{
  "horizontal_flip": true,
  "rotation_deg": 5,
  "encoder_norm": "batchnorm",
  "encoder_depths": [2, 3, 3],
  "encoder_stem": "deep",
  "encoder_avg_pool_shortcut": true,
  "fusion": "prefix",
  "fusion_encoder_norm_position": "pre",
  "lr": 0.0016,
  "beta1": 0.9,
  "grad_clip": 1.0,
  "epochs": 7.1,
  "weight_decay": 0.3
}
Rows from block 3 of the fusion encoder of a small model that answers yes/no questions on an image's attributes, named by matrix and row number. Rows with one number belong to one neuron. Each number is 500 + 25 x the weight over its row's rms, rounded and kept within 0 to 999. All counts start at 0. Numbers have three digits each.
After each neuron's rows are labels from the 100 texts, of 14976, where the neuron reaches its highest value: "fires on" is the input token at the peak. Only what is clearly more common there than usual is listed. The data: rendered made-up planets. In brackets: how many of the 100.
# fc1: MLP up (fusion_encoder.blocks.3.mlp.fc1.weight, 1024x256), inputs 192-255
# fc2: MLP down (fusion_encoder.blocks.3.mlp.fc2.weight, 256x1024, transposed), outputs 192-255

fc1.162:528477471506518505459497503522553484497553476454513516494516521492535486486553496516483498527456509557483507498543507520506508499515502474500516538494489504500461502524485485513453481518524509
fc2.162:530481491495459497467470507459484485506489485500475454488490505494504491512677443491506490481537482510504507524497507503498494505513498495506480498524519504517493508470483470512383530494487518
fires on: "crescent" (47); "full" (30)

fc1.527:494532506493493528487472533487522487443475464500505535468503493521496450483495459479444528457480538518512511492487530492527472514543476538464465532498478494501496504530481502468506496496530479
fc2.527:433476471512510495482496497540508532533502497503505488503470506544471574450446518505479506536507508466482476503522509507517472479497517466495504498487505521515497480495437506504512539525478483
fires on: "lava world" (43); "rings" (31); "cloud-covered world" (21)

fc1.579:524520513530484506497493486505499532477513463482477494510490538488533535507516475520536487464470491525500477493454462514451494547498463475462524529478494493487499469505474516491462485495560459
fc2.579:514502504505522528507496515450497501494488513500500475484524484561506492502531444465479494523510494468519483457480480480532502504523480483490494513561489490498516515530508494524481514508476533
fires on: "banded gas giant" (36); "cloud-covered world" (10)

fc1.454:505516551507543498486505556509526532513506535509528482502489489504507481501544502521482516456476519537463448513410507525478493481510461514522528524515512471526527554513528487471520542510453518
fc2.454:575530451504475489532484541469513466522445514503495484485541498521511494529502538466481496498497458503514486511519490501495519513555482493491515520521548536465470498458481485546494526529531477
fires on: "glowing rim" (92)

fc1.472:516485516479535472504501495502460481464466511495473502489446526481486463499523503518458483442481470502483461549467494519509551482518495535519492538498465516510505450525449506477514476491491543
fc2.472:462512542501514476501516464499487491522479465499478499479497481548456520508490475486499533516503497498420525515506481503554458518504483505492454481497499528498545498521482534489516520534481483
fires on: "desert world" (32); "lava world" (24); "ocean world" (11)

fc1.749:503482489533470527434502471527504524498517515488519504513524507462546469500577502527501511534477503513492484492523500521483516480467502515529515490490505509484485522525506474522439484524504502
fc2.749:475483479521437467501504458523480485538473525500499498506481513501468533472619524485529506512515526482485513514509516510475510526534494498454439503516489494499478480441485487529470501502461532
fires on: "gibbous" (60); "half lit" (30)

fc1.460:439489476470495505502514488551492520478498507534455525494501517523484444480516545542482499511449506510479463509521494496509514475511526482533486469474542532496491500501513553478517497535460503
fc2.460:471505514470460470470519490509503546486503532498516489479521473498516495470463554471475508526481519519520559491520483446478493505538513534487478479547495482494524526497495510573487570487483494
fires on: "polar caps" (29); "cracked ice world" (18); "desert world" (13); "cratered rock" (12)

fc1.400:504490506513486508436513472493526528501520504485525513478490499481550476478603519549487482480466513502492500471536505493474523497497466508494485547508486479494508495516489520501412470496530501
fc2.400:510473498532468514496464519505460479515493509486507466502525501499465469519533465483485488492496484481546512548479476515528516474532527510487495503514544509462497480475467465500509535503517519
fires on: "rings" (37); "full" (27); "cratered rock" (10)

fc1.221:518473468441518444499506514493516534507518474531494527491471500491528497529494490515525473466485507477458507465489462508471489496486490490491493527486517544562523536474489486507460530520478524
fc2.221:505516508525522499469528541479494508483495529524486443518479486586441521466473549484503501475470504461499479488517508529503513497534502468511486491533475486482547509494486504485470469509510488
fires on: "polar caps" (71); "lava world" (9)

fc1.496:503481486521483523419506491524514507512515513479504480504522531470532481489570518523497508519493494532514480513525508511499514483497506504530500508492492506485485540514495468514437484521511478
fc2.496:500508448484449489500482464475486480537481482489488469486491491490466518486622531492518518505522484468484505487481501503482504530545518491490431515538506482509508506447474483502428535511484514
fires on: "gibbous" (61); "half lit" (38)

fc1.351:555516501496511506496479501508474492513477463489501494467501537465502496518518497520484485472498495524502477481552478500472468505572488539493524512500473466445459526506478505457500475480511474
fc2.351:517500477508503499524525510467473464501484509515534515483522465496471516478485508476484496512562461545492483482505519476481502519519490507506514479518495510497453497514503470473524507562508514
fires on: "lava world" (51); "banded gas giant" (29); "cloud-covered world" (12)

fc1.713:477484525495504507534490490484484492515506444499469495486500538495515513472482543490476467528509497513520542512456486521507520501493526462487524486506497467518458522491509459527496502510518522
fc2.713:504476495570590518552483503486499514505527508489457513483473521552488503496516486445502504506500499490518530530473519487549505483501516516493532482531482488491520525450543536468512527471472499
fires on: "glowing rim" (66); "full" (25)

fc1.373:460506431530498482459515497511489513535483512515479490542527512537548532474574521536530512532519480487472438479491513508499475510523498515519468468528493526515507514522476500491423520525482480
fc2.373:545462541496526514486475518496480446468475540520487492526513519474492428546517442501502534517482467483530482552523483522526509465454478514518534490495527522480479534513526487503508505522533466
fires on: "desert world" (94)

fc1.631:481483497490468508496504504518480481504541528528495522527478503467505509493501459507506480522465482465546534471529506503497497527495517472530536492493542487489519505552503533501494543525498491
fc2.631:491475523466529501491467527518499501442500522497520570519510498515541514531532519507515485492480493489524498535519488457477475443462502487485514497496517496520454503543552475457550448535497549
fires on: "full" (49); "banded gas giant" (37)

fc1.266:479473457464538465512484526539518521513524460452490538488511483532514528514513459518482554512468477496483494458452469513503488522465497450492509489467512525489470513494468472475479527521485521
fc2.266:492478493516440493520510492511467537530492508501483510508502538465514490527525513481495497481503519474504473490504495500475500494477508553476516488522462481485477469510514496489531466515504498
fires on: "full" (97)

fc1.746:465506484488489501452489487492455538511503490533532443478503478476490463475522509487489469488511468494484546509513489502502477487496519482471492465542522532502470502530485484503544529515514524
fc2.746:491478505518493474497480490592469538468507495480550550522523526467535541496470472503532460514496487525476547476521512492524518499496466531516523488535518474478539483485463527462475475500546543
fires on: "desert world" (72); "lava world" (19); "ocean world" (9)

fc1.714:529494538554481502489515496490506485525505555527520489528500520496463515502513512506538492526447506513523492483529482544496507480526492523516518468464479488483505497504505449505479499513506445
fc2.714:535526485497577514522473517487493455456488509535487539483463472544501496524538459460505527495507514498491494507506510474508489492507544490500480508538477494516491493499448513468493500468525589
fires on: "full" (89)

fc1.208:503509512488522444456478460503501523514486486486523520480511560537515506508484524526467531490499502503481496508507488502465495505498512493536466479478501495489510515501482526467481528517515507
fc2.208:486491494525432537527503491569505496504503524542530550544487507490526490509500537497498480517522463524479491511486550526480490522477463549526514526516481526500447522515523521520518490488522519
fires on: "lava world" (32)

fc1.218:463526475479468490479502486491498503507478454499517504521509480507503522502520481520548501463482489507478553476517490489499465502511509493520507493513480451500513492475479487524521546462445567
fc2.218:456454484580532496461505502480510505518505539504501446523530511540470502478414489502506489512497503440509486500509482520534508502502501516523515490528511526497530520444474470466528499508525499
fires on: "banded gas giant" (43); "cloud-covered world" (42); "cracked ice world" (14)

fc1.765:460501477521528492497478480512549500497508491522480526491489504500474483455458492502447486507508509528520527513509525498524478537543500492483548515473551512502489509543504514466467473525521512
fc2.765:479478517507493480492526525453519506422476487495481472487463499516469489493518480487517505474491488498524541507491490498515548493459478543502541513492500491469525485490501529473525493481519514
fires on: "moons" (100)

fc1.175:512483455454501503489492499523512509497489473522472480510488520525469489493536500550501524537520479462467537463510481533499492541483523511439498491510524495489478530489516481504554483457486511
fc2.175:423525484516505510489502489558502494569499540474521474477500480515538477498488512494473491498522518494499487511489536485521506471535519537541487525537481511544562502465428535458495506494514496
fires on: "polar caps" (71); "banded gas giant" (20)

fc1.200:509501483523468519429510477513524520512522488486515497492493502464549481470584515552502492494475509538469501485528503522468504496515488497495517524518489488492485504523490467527412480500503514
fc2.200:467469496525474504513487492487478498490486513497503488507512497465471498521586471527485495497514482480493522523507524494506501531576505521496480511521521494511487487462478483505473536530485515
fires on: "glowing rim" (36); "crescent" (22); "full" (19); "cratered rock" (9)

fc1.114:523470508514496530458489476534546497509555486470542480506492506479511473465569493525476483514474514548504518483504502525487492508510510484500520531494480502499484489524454470513440489522503501
fc2.114:511480490493513500456469507483488450503490489490484459502499501475500513516677459493524506470529486451482499528508487506509520520501515505489463510514522482510540501473469510492381546508501521
fires on: "full" (69); "gibbous" (16)

fc1.105:528494478503502503470451511521512460505499513504478452505491511513485517492577477489553526518507506529482473501467500535482514501559499473536541504491498529506506518509472481517460534491499447
fc2.105:545495518498479495463482499489490474511507518492504497486490494499504475521688479494487497479502488472502505509492508515510494520461519477488487501514509482504511474506478537498374535481482539
fires on: "desert world" (99)

fc1.697:562479485474480494515511486464523493499522491463527531538505487524508458528501519496516524482466517543516514461554510475517519527534524518528505490565490513503452497494510510495533536511488517
fc2.697:426489526511442501515508524496487501565508510507493467470504487491464518487501537513498460503513488483492510501499505503472521520534500474516470507518494532467548504471479505498521484486513478
fires on: "cratered rock" (36); "polar caps" (31); "cracked ice world" (19); "banded gas giant" (11)

fc1.402:482501489520483546524511488508547500496487511517489484503488510498513469531488501486492458526478514520515475561487508510534520494524489485525525507443485497493486492503542477552501470517518522
fc2.402:495485492538481495540458484451494503528494467507489498491477500511507506534551453475487511467517470508486531502460488514498492537548523489497496466516485489490461467475497481533489526493480524
fires on: "polar caps" (33); "banded gas giant" (22); "crescent" (17); "cloud-covered world" (12)

fc1.294:538493494512502496527521502461483480482497492483507445527488568536506500498518470528485489513539458515477474551492516523471483516539505529518512509432489458493449479520490488498500485518541539
fc2.294:510521527493601469471490502455522501481486550506519541484519506514495503523496419504499521476506516450512496515464467467557473486495523452521533494508475491498576500484489516451514552468497517
fires on: "glowing rim" (49); "polar caps" (39)

fc1.423:495482487528499516412505502512541523491536519489524505501498501496561483474634504535500481496482513487493503467536511498505514480483479518496509500519487494511506487545493498501370498525513517
fc2.423:505507519488467512546538494506487490506513513485496515508489489508445471524470506494488494497510492490494493535457498507493504522503550524507504509484523513531517503476504541537567537488506513
fires on: "cratered rock" (30); "ocean world" (24); "crescent" (16); "lava world" (12)

fc1.272:543499502479497526556483510486511432538527503485484517532447522464471519527511467538485504477518506518523490506436522520495528455503502455521505508512523469478480500434495506508505504502515521
fc2.272:393493483558503506561521471525502523533472517518487512486509495497514478505541536512482503489501500451487520495505539500463501508530504531477464504545515499485482482503470515537486519538490507
fires on: "full" (38); "polar caps" (26); "gibbous" (19)

fc1.538:477509514493483469486530516477523507523526472538513511513468519520521499466501511527518530496517499530539531505535523538457488516522488500512542514505500504513505502508501441512536462470518542
fc2.538:511502518499614488506447557502491486427505480497514499495486503545502493474531463489488498478506520527510512500459505481555502482513526478469488486527481522524513500470471518450519524469533496
fires on: "rings" (60); "glowing rim" (37)

fc1.149:494544470509500485468499518483483495518522493482513498491510469476485420488493484529487493572492467492457514527527502539487493547509496515511477465530492525543518518469503470490495495508456536
fc2.149:523496544483413455507542487521481503471512529495515521523480496508549511515524509452490518535498466528493505488486517451452498478523501505495531502467521468517456493491530550482536480500502529
fires on: "lava world" (65); "cratered rock" (9)

fc1.257:472524528489502444523523494455463501534532533481471489514502470485462490518531470551510467498484538493495498458531553489502456511454513485520510440491536512511466491521527508499498528503499518
fc2.257:486473504493511509461488495520539470461505477515483525471496487473460566515538489440478508451529506513494515487481494480502480526513526473509529501521497517495457515512518490508509499496466531
fires on: "cratered rock" (52); "banded gas giant" (16); "ocean world" (13)

fc1.677:515486481519495497427494487520522500512550490454523483485508496509542499463577511518479485503498525545494515504524508505485510514515494502483485547540477493493492495512477475522432479516510515
fc2.677:543477506463488486475471499459462465478495504479479466511496490465494496536685474496492496475500483483496506525491498525512500497495543520491481495499520493517497492485470509512401530519510515
fires on: "crescent" (50); "full" (24)

fc1.144:519469484506499534464493488500544496516536486454531508499502500505560466489568493527491470514466533531478498498503509550478506489507517487544523517528490477483469482516487478536433496524497499
fc2.144:510484490469509478448478491466483493479490505491467460491492502478509509506696487522509512490530493460506516511497508515523498506506510524505469506525518512529504501474473491482354530500519499
fires on: "full" (57); "glowing rim" (30)

fc1.361:505498478498499449515471477435505496495478476500494457498523548499485541470491500523491516496492481522498553536494516478503443537493516527475526495443502530485493518506473491503503518490474536
fc2.361:498486495521591507520530509496492496458516515512513522466518500586555460518487454480518527491503520515530502500495500491533537476520513494473489519506520487523515501504475532505499554509513464
fires on: "banded gas giant" (46); "polar caps" (17); "cracked ice world" (10)

fc1.165:490453468546510493430469535500488527500485521505488479535518528502534514495576498517510511507505480478511474515511495522519498507497461536518503472535512525506518509529478467482430524540503464
fc2.165:530518504471522472506492526527498469497471493507492489526545483527499515461543454503509535506488485507502478508514491507545488467496525456490504484519472517493484525466518520448478510495468487
fires on: "moons" (71)